A small image captioner, trained from scratch: muon at rate 0.003.
Rows from block 2 of the text decoder of a small image captioner, named by matrix and row number. Rows with one number belong to one neuron. Each number is 500 + 25 x the weight over its row's rms, rounded and kept within 0 to 999. All counts start at 0. Numbers have three digits each. After the name is the row's rms in percent of the matrix's.
Before each neuron's rows are labels from the 100 texts, of 14848, where the neuron reaches its highest value: "fires on" is the input token at the peak. Only what is clearly more common there than usual is listed. The data: made-up road signs on poles.
# fc1: MLP up (decoder.blocks.2.mlp.fc1.weight, 640x320), inputs 0-159
# fc2: MLP down (decoder.blocks.2.mlp.fc2.weight, 320x640, transposed), outputs 0-159

fires on: "sign"; "a"
fc1.19 056:459506500456485530510511498503512480544490531559520549497472461465510472521513519487497482495479542507490498516487474474471504508504498516515510491503486478480496488493523516470502519520482510516486465495460490520496525453465473528477536515512504463528543533463482472499494509544481503482521490522524516476537402536494523509512498471494522485524488504499522529542533500497506504480492505484474488473495507474517498526467491476497536496488499498516461500501532514541464533521487441
fc2.19 058:523520501548509458502491504508499519495488498452493453467466526507484509531496551515504505494524462495498530498499516497525477477496510516472463512482496513510496503490473496509475481459550464465496498496516486465528490503516512476517459509475527535502514485520517480505499513466523521510478506495476505491520512515551481505534497485488483527489500500475494465479410528506502497508498528471485536517521501521505513463518506539493484549530484491481524498467512495499530479502479506

fires on: "with"
fc1.528 117:468511513490481495487493520479535468494526510525508476505541483475532512481471479471515532445537507499490500452504498482542509546506463502551482497504487484502505503488519469447488517501474517535485506483469494492514521481526501506517487508497532462496493503498510480523487550518469512472486488485535459528469510492538470517484505451467551559529490480493540495510480481511552540491510512471505475443494491512522554491489509540514505497510541528537515508491474512527467502500465501
fc2.528 109:526526453555496485483504485468508527496563451524428503500487508512533521462487506470460495541526512531485534529501564497489493486530489521510507501505524507475502438535508477494504478474473478504464501492504510499501534491483527532526433512469480476499484504463548507509549470490480507501467512505545462512530519507441447501469459503507526489479515467518531484532500523495514485514489499519493462524515483496509512512489545475477544523502500488501480525516510494491465537481493439

fires on: "<end>"; "arrow"
fc1.411 121:527488476491528478467516467494471503510571486494529464482480488493533525481512490495508523512527502511520516509490522496498495504478538543469457477487508462483523459486515496507517489453469491494504464501511529490500509498522460493536502500519520485501547522505500511461477551543524530501503456493565494510521501501480513489532473470522525522514482503517554523481434525519498487464532531519519478527490468497505494510501500525503544506549503507506513549487490453489502506483497489
fc2.411 117:506501492512506486489443505537486514511517527531531490506523508496465529512509488506514496536491490485500455515498508446508473500506480464526452478550502504462463492472470492542531506530545521526514509527470494495545503449456572533441513529450496488488495498494492464492524480527472494492521499508508497457466520500478515515476505537468508487480493485514476512562507453509491489552475471457470519499494509467477471520491472467516495486471514494507499515494530539498476493513474489

fires on: "<end>"
fc1.86 093:466516499478524473493509446479486494507508511506503478539469457525470487523476458465527489446517536503483472529460498485516479503510544492507497509535493505500524494504558462510503510474531458539517513521450503498498508511478507483507534496517502506471527526490497516519519496504534507503480532518493499499551504539500502507510479454473534495514548516502467491499480476504480430469522496500500503461452510526512466505495499494508552502519463495497504506470526524560441507508492534
fc2.86 088:517438467494491507554466506523520521543452521549507463500503515502500504509563519511474512532523482527509482501524501499562529469478484545510460487470537417495498449507455474527544541490497503497502469469483502541482511505504502516513506492507546500503496501529494483520515524532462485516507453493480490520495506506486504501470519492502493506478474492463476462523497510533507513508546490482537471476540507537522558523480502493499494493496501485490524494509498500493514437496516459

fires on: "showing"
fc1.265 088:480477476509512471507495510550483490544458511486518517513526461504487527493486490459506486474469509512493493524526513520486536530535533496518486540521505532486517490566484493534547493554470495495514557503548503490521492513467505495515513455456481470488496491514502513494544486464523539495481479480497498472452497491548491481553475513498489496489494518466470458466498486529523493500502500538527483497472486513473533448521523525494467520502490482524475479506494486421491473469468521
fc2.265 089:490515504503493511537505564500473479522497482508495475480513514515479478476519495488512482477487495475470520506502523513540508502486516503490481481496522501539450485484523492528508486519489520512476481462465516515503461534485500486482450531495501457512508503527474523499525539537543514524542516515478462499500527485486487520489525549483506484554491487531507532528483513455518505479490506487515515502500519489498509482509465495528518497552515500455508506547517549497526503512479511

fires on: "teal"; "grey"
fc1.536 101:438511509542491484551537508492480492464496507484536500556514548509530513508476487497522477495473461503511468537495521505500506437500518474565491508515523471468495531523496514504509489514474489540500521522524472510501464532464499547554496479527518480487494476467495510508553510490497518478480511450509511484539502473499511503527512458530476479505502541498505534472536517481486508485474497508475480517484474498483526501553486491472557503494509501503479490484540489443455526462498468
fc2.536 099:541530501487490525477446500497510507475457490497488509458502521469501472495521543500440478494502484534451507485521508455467474468513487479435504484496516505499504525499478497530495478531449537504497457546473508496495514519529535533483473467469494468465528455527434516475493471510509557484527485528475466479423512512468504498490524506507533543492487492503483529518493521502517519499508487516465468510519497494471496508514453500505487503482502522496508463510450486497517508580540520

fires on: "white"
fc1.120 097:504526459490515536542474478495501495516484479504500503472469530502505527530498496485505504515505494513476510485487456498541478506474550474517454487520505515526467498499516523498502514485496468487508498489447504503478515504494579462525508500474476479525496507465465485516505456513539518486484499457517504495524468491489524495465536550474494493519523530495460499488483443478452554507505496553503499471477537480517490486441497517516500479532504475456461507496482504513509476482513520
fc2.120 094:535497536483457565493519505497484513479512515469505484570534460484502485479484558544492466484468464542548492478502484518457494495491464466516492518439482473466480495449466491491516513493506519542488491543579548461505474479551491518502494512496494536510503503497529512452512547485473512502487549542517496556473540495478497498505495473520504491504516486467522497472519498493496459513518485427515523529493460466501487508500485513470445505463507517518541485483493466519522489500516522

fires on: "<end>"
fc1.377 134:469510522471509487453544499510499455453494484480518477521466531520507494518544493482518512476487430505514508488491512480541491540529535500448499481490496506499503538450496522447490542489518490523482469487480524506507535527498502510548500519552497480526503492531475508504504498565508452508484509499494495481504542508515563500522487519492490523503478477509493491499472516506494476512470499533463463504476493475526497421493498462502502511510532485441504490496538514537466479472484520
fc2.377 124:497511474547510495495537517466520530553502515471499495490533489464488515510481512464482450458520532542502485516490490485493516464520489543546495479477513461518491489521486477526556460486475472516447503500492525507494469502502535474447500494485543533464469498510498478529505502467519494528527479505455508515497528503469479453471476476495501479549463528509472516487506529516504518481527488513539481503519521511523451524511514534490517477502504494483482517511465501503533483470526506

fires on: "teal"; "green"; "brown"; "grey"
fc1.303 076:482450490548467541508480508544513550492477533516449499469482472521505494495469489467530469535499522522502536526497511510505544472495501463544510519493472521500503503528497481473487518480533482510511484465489530494528510470485533537499486485502510472460513459529478525525495541505446468476515506466453512505469498479468510531508525485517526509512480479456473474461549492523511495522507463485504515455494485503422505496521536487489522518437559497471534503463506495474520442507494528
fc2.303 078:530513542435499493544454474513496451507469513490564472505516492494475515527504518545500521490503467488472490528480500532461458493498449482478530546496539513522462522508532524507482484508493527504497469538503469511505484508538430415476500470488494569510495518503479532492524478459526497563481457530507502499506519530505482492514495538500518506504507501509500530490504528499506514506526486505495499513478525474524467476513484523475469489523479499513430490517490506524488513515502495

fires on: "teal"; "grey"
fc1.35 072:521489482517506540525487500505472434482487447499481491508441501471503511497516511544512516481479508502497472508476521465472497500555516507517475493474483498521523472513498489514488504540556473484556503520513485513484482450501557523486498496524512458511462519471469501526490527482545552464472489455484475510511508530542533538505502492507505505517529500533514485488497483449487482457549483515487496588471495497525496496518503511514483488478502478486485510476514546516516550438508492
fc2.35 076:497503501455473467512505525490506519539496554528506510454498549473489484484478492480464501524531480508488509501513508470538493472460484471504477568499505516530483549502489504487458509487467518521495490503490502482510489530526442426502493485452519515513497477511493504489501453521504531537554464533537487494478491487509461517515509538485497490461466492512507477497466510477520471559493501502516464461512481460465494540514501479511532533526514480533505495530472485487503486526482521

fires on: "rim"
fc1.100 095:486441524513558487547479478507468488475506496513473496495501489511470524518499475508543503455538462506511519451479492534489536499484551505479541511516502508481471545510488477474499478520530458485500493533517473486512490474496478492508521515527454523539505534504457495476487500479509519446479469498500481454476491500524464508495489496495481458441506519499507515541459493501516499467485523559468502483471526484510499468480476481500483503528531486445465488514529525502529493452518536
fc2.100 108:516465503472536476516535529460500495489518500520524512466481498484455485517485493492544499486540486505538515502498496551498560464475500507488481502518473516463490566531529507510463517531539504475491491574506492492459517514443489498494507520525507476498503499475481459465527495491496494493459504494501505488493523506482494481511470553518438490487514545503483490531479521468491478468501496508502516522480504480509528502505514503448498523493496495480488496498559530517522479472456520

fires on: "teal"
fc1.220 100:499489500472497469544473483495516432512506483499516491497527494489524530528522486481492504521527497515535492501527524478520486529464501466500510506527488558510502494499496501506479489518493495472509488501466535503494504456576508537519521454539452462515463445508462503498482492522490449476496455528503513515499520493484512501513496533486540486478514516518497508513494515533475524497501496480486508533431494461519471516503478476480511474520509469518470439495498507485467524487519528
fc2.220 090:475533492521506533491522469526490540476533530493507493481509521519524504489469502569495497518461517554476584543470468545512531492457538499508483478522533499505489504488497486489504507518502478515516513473509478502486517503457504479504507528491480501513508541497547476511473479507511525497513518465486509493524497523514502530476523477489482515508495526488524511460497452534498485455498479465493451447501493531448542531487514503508476512474466539494553536501489452507514476520454527

fires on: "grey"; "purple"; "red"
fc1.578 090:502512497485486456560497473499453497518514489498463493525508518452468498523529500487535473502481465518502508553481463548508512480496485475480456509503505494504508489544479502515515520513487483501478496475531468470499465490504504525500496516481532465544454494506525536513506515466503534487496492528504499443464481519497519516484501474546472506554525557544527514502505509501503492547439487483465534478460507521522484536469486494525519490475490491524503498483505530501528558544497496
fc2.578 090:534516521523497479529496518494555481512436504524452534485471489492441472496465496490499518531485510551473502495492516544454505512505500487491545492503521498484512482505496497476466515514484499491566504517495490476448515501513522486489518524509492508491453495474517476530499496489465514476530488470488499529483494526542485482511515497474491514464504456493499485488462517504484517471514521511507510516494513509463507488515512500467469492495503500520484487556470503470489496472515484

fires on: "<end>"
fc1.32 067:456501478545472482483499470530522513483503551510500454501450484489497547520533486501512527517494514518522529493507459550504485507498500470487494440503458463509512510503505502513515500490523488486504519480484525498541510505547472517478498507468471507509495484496469513479537498514464464542510518538525477495514542498521550501487520481471485466520441545515510508464500496517481506519566508502532454493499475473504508503456465501473456495510484500514497537486509525463480457498510474
fc2.32 076:445531522501473509495473453510491551482461505522486511525523458512496494518524510504546490514507516503544516463477469483487460532492504462537513524522463469510531502497504526515520467532559467508480511475482478497496522514479565497495545514507490479504473510492467496486457477522513486495494491531512482471510526513529502482455570543481469512470524426547505487496496505487486504489565455534532494497518493476541488514468500478500510552495456506509553507538510518536492482477522507

fires on: "white"; "green"; "yellow"
fc1.606 062:548520439520478487546492517508498464508474490503529492542486482455457512500456516512504472512487525475571472487480462465511487529446497496498457491516527518495504495488539521481505485517521535455537531551506533476464523466510566490465505521498489451471495468467533500512532490512495477457492478471562511472488520495478517513500507526499548527500469508557469513520531509496487513461495476488519506502513484469527500502506530466487507494477489450491523478498457502509499485481483507
fc2.606 063:494485513486503508485473490443472501484512519467516516466496537521513479538499505476477544507485462500463525508517513545496520501496510469525534518479475500493474523520465482535525517486482479500498484446517513489508485496515463502560507473514485527530467506462488499501461491484550521530507483493456529540497501493489502518504463473454462490502499509496508510481475517501508481528482540472507517483456555471509487468505473524543504505546517541496488497494531501511526506483499484

fires on: "rim"
fc1.80 063:514469539502513454533511511510481442510504518539496518470448514461483484474495434524506492489555475516544507513474466530506555504515524542496526499484467504477474505513521500489439464475519468456545529523482500470483506539443506484496483520525512533503509551475492472518546515494490466467483474498486500506517469525552496463480477514542441484455536532513539513572485502461515500523524534534509478503475491479490530478474493479493511478525491506469515462497518530481557458481449542
fc2.80 102:485439543479498475502516534492498532510486514514506503459480527462470471514463494475486513486561476477524541511509487548455527491481539509507511494545511531498503539500496509492452523508566493512508485545487463463485492473485485490470503507506516498468495499505515462510488506471503532473472518456474501502472503513495464499512495532501470468510514579504521489548465511522508471487474504503491511489509547462505538466484492488444518530538549474478479513501516507502520504510476544

fires on: "teal"
fc1.621 138:488473468496513499480452486472490518494472488518487501537481519498533477540427487480503518443551479598492496496497468523488525500488542493473477478506495514494495521506473513496491512492531502514509468497501561515531542484559525541531497489475495526504538471526486501513528498485504509497477496480516533494512477518471512513509474521453504519479491494463477483510480493466561471512491496477489513485532526513456541513481520488502555512530464520476484498480467512508514525548492539
fc2.621 121:492491472536519543464513499486540471522475553504517526490503473525511507527506544509469477544452521502509535513524532462448512495501506508500497539513497499472494456511532497505529514494515497510475526522477495472504496496511527467469497519496517483524491490472567497499488524563483475554527481486473497474501497484510503505501498500511485502493502533481469513512485555510479497526530534478467506494452525463507478480467447486516462521497514484499512503533485520455504484437482461

fires on: "a"
fc1.211 090:490500539463496518505506488488492481445521494571533502447511518494495480518485483521516477520546526504478463572496517523501496479502500509506500506500473522498500498464496451505498513487466500512498483503499520504477498501499478490522494506471551486469506513485463477488488516504497459492523494471481530480518547505427503515520519511515497509471480509500505527452506509498514461526521491474494463492522492538511477509517531502468496487495522499540557459459519491503486494480498503
fc2.211 094:501488519471510477511463480532529520529502501506515476515463460506498479526535519462496515528477525516463491505493548478472546514503503442505515507487544522505497483488505510498535500491560520527515491482500519471490491509499490537521469426502516510467466502510530505499505523524512518529507521492504524520508505519498482492480456482527476562493508471490514476491519456472492474469492512526532533460545523494490509504533488499519488476512469455499483510495511519514471470511495515

fires on: "teal"; "green"; "grey"
fc1.603 100:478472469485524531477504474491434525490492492529482522533493485506509515498436495472502513535478511569485507514460482533536544479495460482504486482506488501481505514511532522527492512517561486493522495496505508528503521505491498520504495472505502510464469435481488539505502500514507489515508501479533513494522533464508481555522483487488558519478478508459488498486508491466516530480475496492463514515502502503491535533530498455498521469516493512501514524461508460482511486480487526
fc2.603 102:489480511473456478485497524493529498495473505491544511489519505495512441482503529531513553489473510476463477541528523500495497524476504494504475487519508505526465514525474515514503496541486464467524456534478499482527473525524501476511437521481495510544480519507500499497518500501532537450540488517459516500558466495435519525521508464515503467456496515537483518479475530528515502488493512437473500499490528499505507492512492538480455509469472486485489494505502482519469474528500534

fires on: "with"
fc1.115 100:490521489521455495513489537510495487497489501561490498462492507496513542518465466490536480471491465488513510500519542533467534571522470525506482487531500485516481485495500497501483519517504521510536495447513504503449461503475518486488556519491477435517498456477533507512523504511570493510508466477500500478514472488493524486532492537474462470476498464510478528530503442511472468505528472470497514461484510551493542504504504494492478559487502557474431488493518508484490514479504495
fc2.115 098:489487503441499513468521493491475518494461501480517485469439488501477488518519461497496506512508461467507522519502457512514463448461512512460517523471494514476504521510463519544584520512499476499458500540502512508515466500464499531476495457542473495534492519498513521480481519512488470501525503528482477521530509473492437508480468511551540495500498512490459487479503524523487509483514556489469516519468501469463478500512479530488486483506467526521497469486475521519513560490496509

fires on: "sign"
fc1.72 039:497529518435477494539505499545490470495538513494538520519439491482529448494523548506510461493535534453525511520473477496520471517537518507476472511505458477539499515458490531503545495499499538482497478506525496496521493493479453501501518484502490496519509499498487474480493549482520495574509499527468525493432491462517505508549516499522544476489505553440515467503525495451478529506489515478493483501524500481519450526493502499489499510479514513506500553518524513491509504511490506
fc2.72 047:447448485500515500461524497499497539530455547540490500510511522531503493495446494517483475483487531510448528441500492513507530510464460496472490499511515488507524530518496501525467506498524503479545500486475526486479511505520519485504501510501506484515482519492521498497497522445509462407505527496498521503520493533504501516510477490432488483478514523495550505457454519514480499493506525520513508525530557504505548484485495508486492564531538488539487477478461523524477504500510495

fires on: "a"
fc1.327 036:465495523518508485495482512556523486495484529539523503489534530541504521507505476522455438504515512481522478512503479554478549521492481508511492496464497484483460476508528491508519493515530535493489478481506505555539517498508447460478480479501497499493485472484501491513555468484517545486498475516467541494501466500499499550485476513509483499456461491504497480558504448467470481495481522477439492535504533534488530503511531532477466505508541509487483503530483505521519512499484517
fc2.327 051:480499495478487511489516489470475526549490517509532464529480495493453450491454541511510528539476466504478529476475506500525491487533522511477505506494513466479521506500511506490441483512524450472543530492515500481464501445498500503522499481476503498503511522516516502423465529444542481479511509526515498534506509499505478497501494520498503474484463533484522508467495503500498508526497487503504496522520480504504452488550535477505516511483440517492462516478492521479483514506496471

fires on: "showing"
fc1.3 108:537497496480446453499482500536505506517467553535540474464495491536472477541505517474466532539437483479532527527519493502505446470504471509485515526534500525511493474437502504457533563493478518454530475516564481498507488457498517473544479536498529502491510525502556506509480503477521504489496500505463481484484443442499456533520483465550519444513496512479477502503530513507481498566495518529487531478494539505504460527456493496499514484491508462496449500484533486496532516523498489
fc2.3 112:520467478523523476494508489459539507508537524502534449496481498531495475490493527488472488458520496494548545494474530488541485522527464507469502489484449497525479513511496469467452504491496486505510498485516461540543469504531488522484500468475529498463502448482487483523575488506462461486512492588480500526545491478494511513502499514511501520501488485476481490516504555487518523495512487524505502480517503473482510505508538532461494504492509524495484518478471479538524520525478444

fires on: "<end>"
fc1.230 132:442513507481505512517512516503499503522506510478496498526547533494522454493540491526505525515498521543523532501528494496545512504540467490513553509492511506580476473513546513518501575459489505506501535481512496501490503520514469502520507515546520516499516491511508500479492478517472496499522490493516531501518491451493529483504495498481524547488500489474499497473493534525498478476499531526459482475562517490513530484461521409506493466526456454541484494541511502503487491525504496
fc2.230 119:507554458494515508480494514485521487468534497486517443474526471486534521476499483490541518507494492526480502499506462502491509481490519494463534486509501519532501523492540515526527515468481533522530524489495502516501442467494490480521494488502497470478484508487441505476528461501526487472536486487509532489428450513460501540495536463503564506470481494509493522516497521551540510492538500493531492532485533464480457482521523524455487555475475550509514493515506487485513476574497524

fires on: "rim"
fc1.521 052:521479548523489438494487528504485499506516516452485452481521518492482479478510508486471494495545474500565498524537500511502526501527546521478523480517479539472478505512487521483492508488520447499489504529501481438493517502446459524517517515553524518474530513510525456508484503463512502504480489465525515506536499530483460473492475508532496516469520557487516536564468480521535495482498498501507484490505507492522519487491452499483514523544489492481486502466533491505575474414479497
fc2.521 079:506471521474513509525498568492500513483515533518535509491466503461477481508457499484508539489555474493504523482507478531476522486468490535503483494511480511476514554472502507495459537509528480494549530515498477480463503485484473502490518506505535508479497503504505459475503514498505557472506518469512517494449489517511481508511467538501461480514478588519505471536481497490465464471483505541488516499496520465482509505484536500459505506508551459472471485498502523504512499515498546

fires on: "black"; "showing"; "purple"; "green"
fc1.446 121:517525462503494506500534488464444500467532482496516525498456531481524554497518498537500506472509538498512498531522451486490478509476479507491481448503521476496556507538540493519499526524498484525494471515497494461481485499549508487532476519497549505541467498461522530505527487497494523490512458433516475495463487528458505495531516507509499498510440501494519493536508472531515470491504477497488479482504500499529477505456471485502508528512508531571554468486480480480515518489444504
fc2.446 108:495462532490500515460485487503520496534483476496481500463466487535490525509498492468501509515532502529478478510526468520498504491503608495491500486494489503538522479507527499502523502473500532531509523508513503532493493499460506502517507512483485545497476507498500458487458527470484516510455501486458518514529516492501483532474481528533518447469527517471466519572512528522491502484483532470532501468469516537501504496522496532496541523524491436479473510548488552522513500505504546

fires on: "with"
fc1.97 064:479531512505456483472491504504487516489480487482507479510507490530493532497491475467561502469498491482518484513539485554452480487516534514473526497512497471540523485519485481485502501485569469515514463488503471501478514453522486468527498518489497481519558528467512466459478516521517498494511516549454478503499480502506530483539491517491488477470504491498512502477477466517486512481525485506516481482457549546491521479524502473508494492468486511520446455503534456548487504528489547
fc2.97 068:501495505481505473473515503473455507523535492555476458492476503564495522511489508517495513543517460460534521520486497521484528499509504552523505479487499458487485571511505546487488498499493522487496545517522515503474504450458544517505505478497496504463465450545485491520459521532485481492521487502505518490479460522499478549497516468532518491520517496506481535501506506505527510424496490512480516494429486467511507502500493486501481532524468541485536515460514526508497515496540475

fires on: "with"
fc1.469 119:494461481520476481498472483508479522516559501507527517491470523495574451488534480488517452534490501498523507456512498475544462485530506485501507501508491547509493528506506507530515494557458519475506516545465452529477495524500446485487442472534457517491483500445521484507454480516509457491505472534521487541485491478499456520494481481538506508509494519486482488476520507542522529471495501465498523531479510509526496515519502490487492499474526474518458539513496516520503531501505459
fc2.469 124:506503520517521468510530481507529473482498521498519470512503505491486521468465485499481499481482502559561469566454536513474490469496503502487500516497492507464487484511515506482504520446537448540465453477537517506524546491462513496481502504497474471474497491512492463567538546500469488493466469498504460492538487532516534468528507534470480496492529542482496519520467531482502527496499506513496486496515528479501504517510517474497524487506441523482494511527519500479500470488476506

fires on: "black"; "teal"; "blue"; "yellow"
fc1.121 126:500490532476509482493501480526510494494524503546495503519503547489510518490468507553485504502504490485519485492471487519469449487473545485518507491479467516504513492468504514502528526525539451473497515510464496480536480521496470488528500498501472485507477476491503484521459476471550529492507493508465474503496502552513471463487484493553479443520472460525524448492479433459505534487526518511535493469499522516469518509533508478501517494483482526508526519490512518430469493485497479
fc2.121 112:474505498483493485525498490474495523523494477476523474521495450526485515490491526473518502465505490513493463462481511516494494526524492551470482530512509532463513497499447501489464448497515478499477485490512491510495496496519474536481561549511528515502477530505476463475451487536524508476532477488491526511496500473485517476499495482494482492506502527536455506490535474521461503525508464469494421513525488471516484518479501484522495503515500488480535468492483514459495548532501574

fires on: "showing"
fc1.44 104:514459487522482521447491498491471506469468507534485463494480503494527509442511474496480524501470483542505484481508487499467499463535485527512564538487518490485524495493512547510467490535541521541439491560485490498523492483493502532485532496441486514484481453453507463494484495481546506476494482522522545538502506453503523468480516504493457505469545558507488481511496543480506511508531511482546492520491497536522496492493475506490485494515508542471517492508551485525551496495504525
fc2.44 113:455527487471517502547524491528471526466475529522484528497457493449517508500504503474535503499525522522521529518498558498452498530505485475498524537485496508496464526529478478505485460497506474538548526488542536470513491534489514488517496482525531504461469491490503518529470540459514510448509487497491473493551472483525517522469510524512504556511499495493453514465520469532462519474507484494464498475531484496510507515470481522521492527502479458535544445499472507526479510501489481

fires on: "black"; "brown"
fc1.244 109:509500489499436489528470536510472481512519474513492502455466473504498502533511500509490492553495495466501518456530465469480469503531497508524450479486517497495538492489519495498502499489533551417484486527473474532505533457499497500472485510485500476545493493519522498549492466549477503498545443499519516530495513512488503528509504513524518473477491492480490516488458463490525493443487512567439480476464524479521471508513477523544495518472521518481511517517438503479528498496509495
fc2.244 102:493509526495527496463491496526541497503507506549500493560492537480504484497500482496478495506490510497434485512438512560503500473443480473520490480532462566543497527529512498491550475510509476546530481460503494497504486479503528501517517496519495530513502487488454501503532493493489539518477556461504506483546492519513447481523509444497473561502494456498493538551505487451497556538504534485514498524534484524481495528480531497537507498524497471493503508487542541533458525522480489

fires on: "white"; "showing"
fc1.380 128:462522511512490505486520507498493465535510497480488524485478489540494511447479520502518482492499534454492476496512555473524506454504480460461493473518547529492529503500468460528530448477516507465503521486476493506506509512450487496530438462427518494490516513509515501506426506529547513460508480529479527534516497489480490477500508513550466502493507489550550468455495526518500536481495503529512469501473496496489497463470515500558527499483514489538450517524495505476505447544457523
fc2.380 120:525518490510508495474478513528519515464493475493517494496521479522495474476523486540492504519507526499508542497533507524576496493501471514489509450493476511517458497488521473557525489468515512499489513498507481541542488512510530502472540516526500502457480500477509543496541478516493482520495521516510486448492496395449506501506449490544488514536462555501469487530530539550502534516502537501480497486451500515508508495466412512528515497514519510531495469530495530507474524500552467

fires on: "black"
fc1.488 124:451533493490474463550507522500481445511522519512560523525522538506543493497493490486501515506513495466514460537495513487487487497460552489529503512505523529534481508487534472468490489536509492511506471514526519478503499514509499471526476513487509505491487495475468503517491483469560523441521489480490492502530495486476462486496509513499520499539510526525484475497478524560496486523529456500505462507513549521492537498493460499513510500513485496518498470503447482530489469465502516
fc2.488 106:517427513530509536471504461477552500487494496499549532495517477487499538492504516505520526524469521507480498471477520513495530493512448506496478514551476516522496499560498531492512500489513502491530462465505549527466475444503528526452509493467465545513553493511502495477463479508488517504504521497507501494504519457495533499536504506495479502477498483486513537506543494538473544471489492478502459528468466503505501526481510485500526491506447476498523485497481507519475453511497484

fires on: "with"
fc1.504 112:527462484509457503551495511543484504543488524528527487533565507518502476468530457518529513505502488499500488500473498523530481507512471506479484482458477450536480486487509525522526504517490493514495475473508494544508461497506516510512488476501504468471496526505504439520443478477457512529492475476516478522495476539522468499469499458477513482514528495486498482463495490520544510449559483480504494501474538512519533490495509464467493510456497506479466492530486518525475511516471562
fc2.504 115:476492464504501492513480477491522472541517467527449482493543484466534522460522507480506544516448485472507454499454524537499545524478501532496501505501495494500543495518504495479479479499486535524487502512495477502460525529491486498490473522493494497513495533468507515527515480513468493532476469517491500515474494468469490498501514486451508493515497493454518508493524510470507492487488433506480453500494502486513506507493499567465536456472483484459511466512528488513514499523495499

fires on: "<end>"
fc1.366 142:467504498535519530484556466532444485488503538543521481504431537499513541488489524563484505515499503502536536462492478488518522484538465547466497439524510475465487523510529459495540506438560515498465526492510488489488475474542465461510478495501501519498468489524490507539492497495484485488486484456498509481492523492510519486475534501480517486497503497501472487503511523536510487469516485530477437475492491566550472493508498503521472502490510472505490536536521513522506482508492505
fc2.366 148:507501512509484517506542496490510522494545448463519472517520500529483507463544506439529515531508511518492506503477519478499496493514493476514491512484549512572504487455523515515503492433487459507487483488479529495518525519517533538486491505487463493499532489497472464469526530499494560458523523520508519547477481483485486513526509540531523504497482514468511474542496500537502527498490511538501465485471450509493515550477486518454508479526485493520525541448475526460501457476466499

fires on: "rim"
fc1.376 138:479520515499476500491510518496509515478544468499475498497525474529472488475484528497523491504509541509539527477476501509554514481506536498501501459519546518469533506502491489498484473484511483448516461509492519469506525506473486563480442504516537495503528463550505505481538498485487463492452480517501498455504484531503475450474507504493501495499504525487467466528509487482543498474469489491512528543475492456519494495494501541453516482527515508514523478510517503581532540511460509
fc2.376 131:510477503484541464577505460517488500529472531493517488467515519525486481512522510507516521523482503506492509488456483512484494509517481510537497490503476519526536485498529495462459550457474455534510546514539480510497444508470483496483566512508494507535470495492500432497500538542492551533493495474477473522489525506510515479485510527511496513499479499530464449495472469502459492476483477524515486486514521473526518501518450466474507496501496456551496528518538506475504478467505500

fires on: "rim"
fc1.562 079:505456444549515480499503544506491524471521497474521481525516498481509453490539502492529511445511464489545498495460523528508474488501513493525504492502513529470516528476471504487483514509540508529555474484471488461471511528506479475518508496498505494499515491481509506551507521475516505487526462491480459476528507497491474485502506510492515540497511579504502522530477427487511519443470473520487535468485534494508517487479512487465485504447493514520507517462536493519483512491468517
fc2.562 083:501515501466502461533536492476485519538452486493473479468489492519489460534447488483502523486573489523524534509511514508489510532500512517472525491511536525448497574502494485511476505541504505478501563509466501485452530476451492537494521461469535491494517510503496465530504494500483514482511523465474561501462465489522484474493467502524475472494488456507476467506490504478476461474504503504494448480491479494451476504488512495495529544519518477515486495459518531502532513477513466

fires on: "<end>"; "a"
fc1.593 082:500519512473469494542497481512553510500500547502514498462455516511491467475466457537460486484487522526532516495516489539469479483493550519543505479481483485491503499506520483505476510526496496474488469481539527513485498492485483500462484472496487504507514448557504478516516510553524467510522510487515507513518573483519484493467522472470511477491467485461511529461475483478542504474543505552480545507500480478525515499509497516527535438563473523494486560497506474475510520496553547
fc2.593 082:490525458518536502478495527499486520509476478490472465516511484500472486449540480452512501521495548512553485513524501465486489490489515518533498472515508506530482508519499479452522485509435458520522491489458493508494469516506512538502522527555495537513498461511470513485520505474493509477449491541520505488529490521490472517526510465574517499468521515511525479507519516487511503512560511526554477521535547521497487512475482507541485480499479558489536487484441506506485484555492506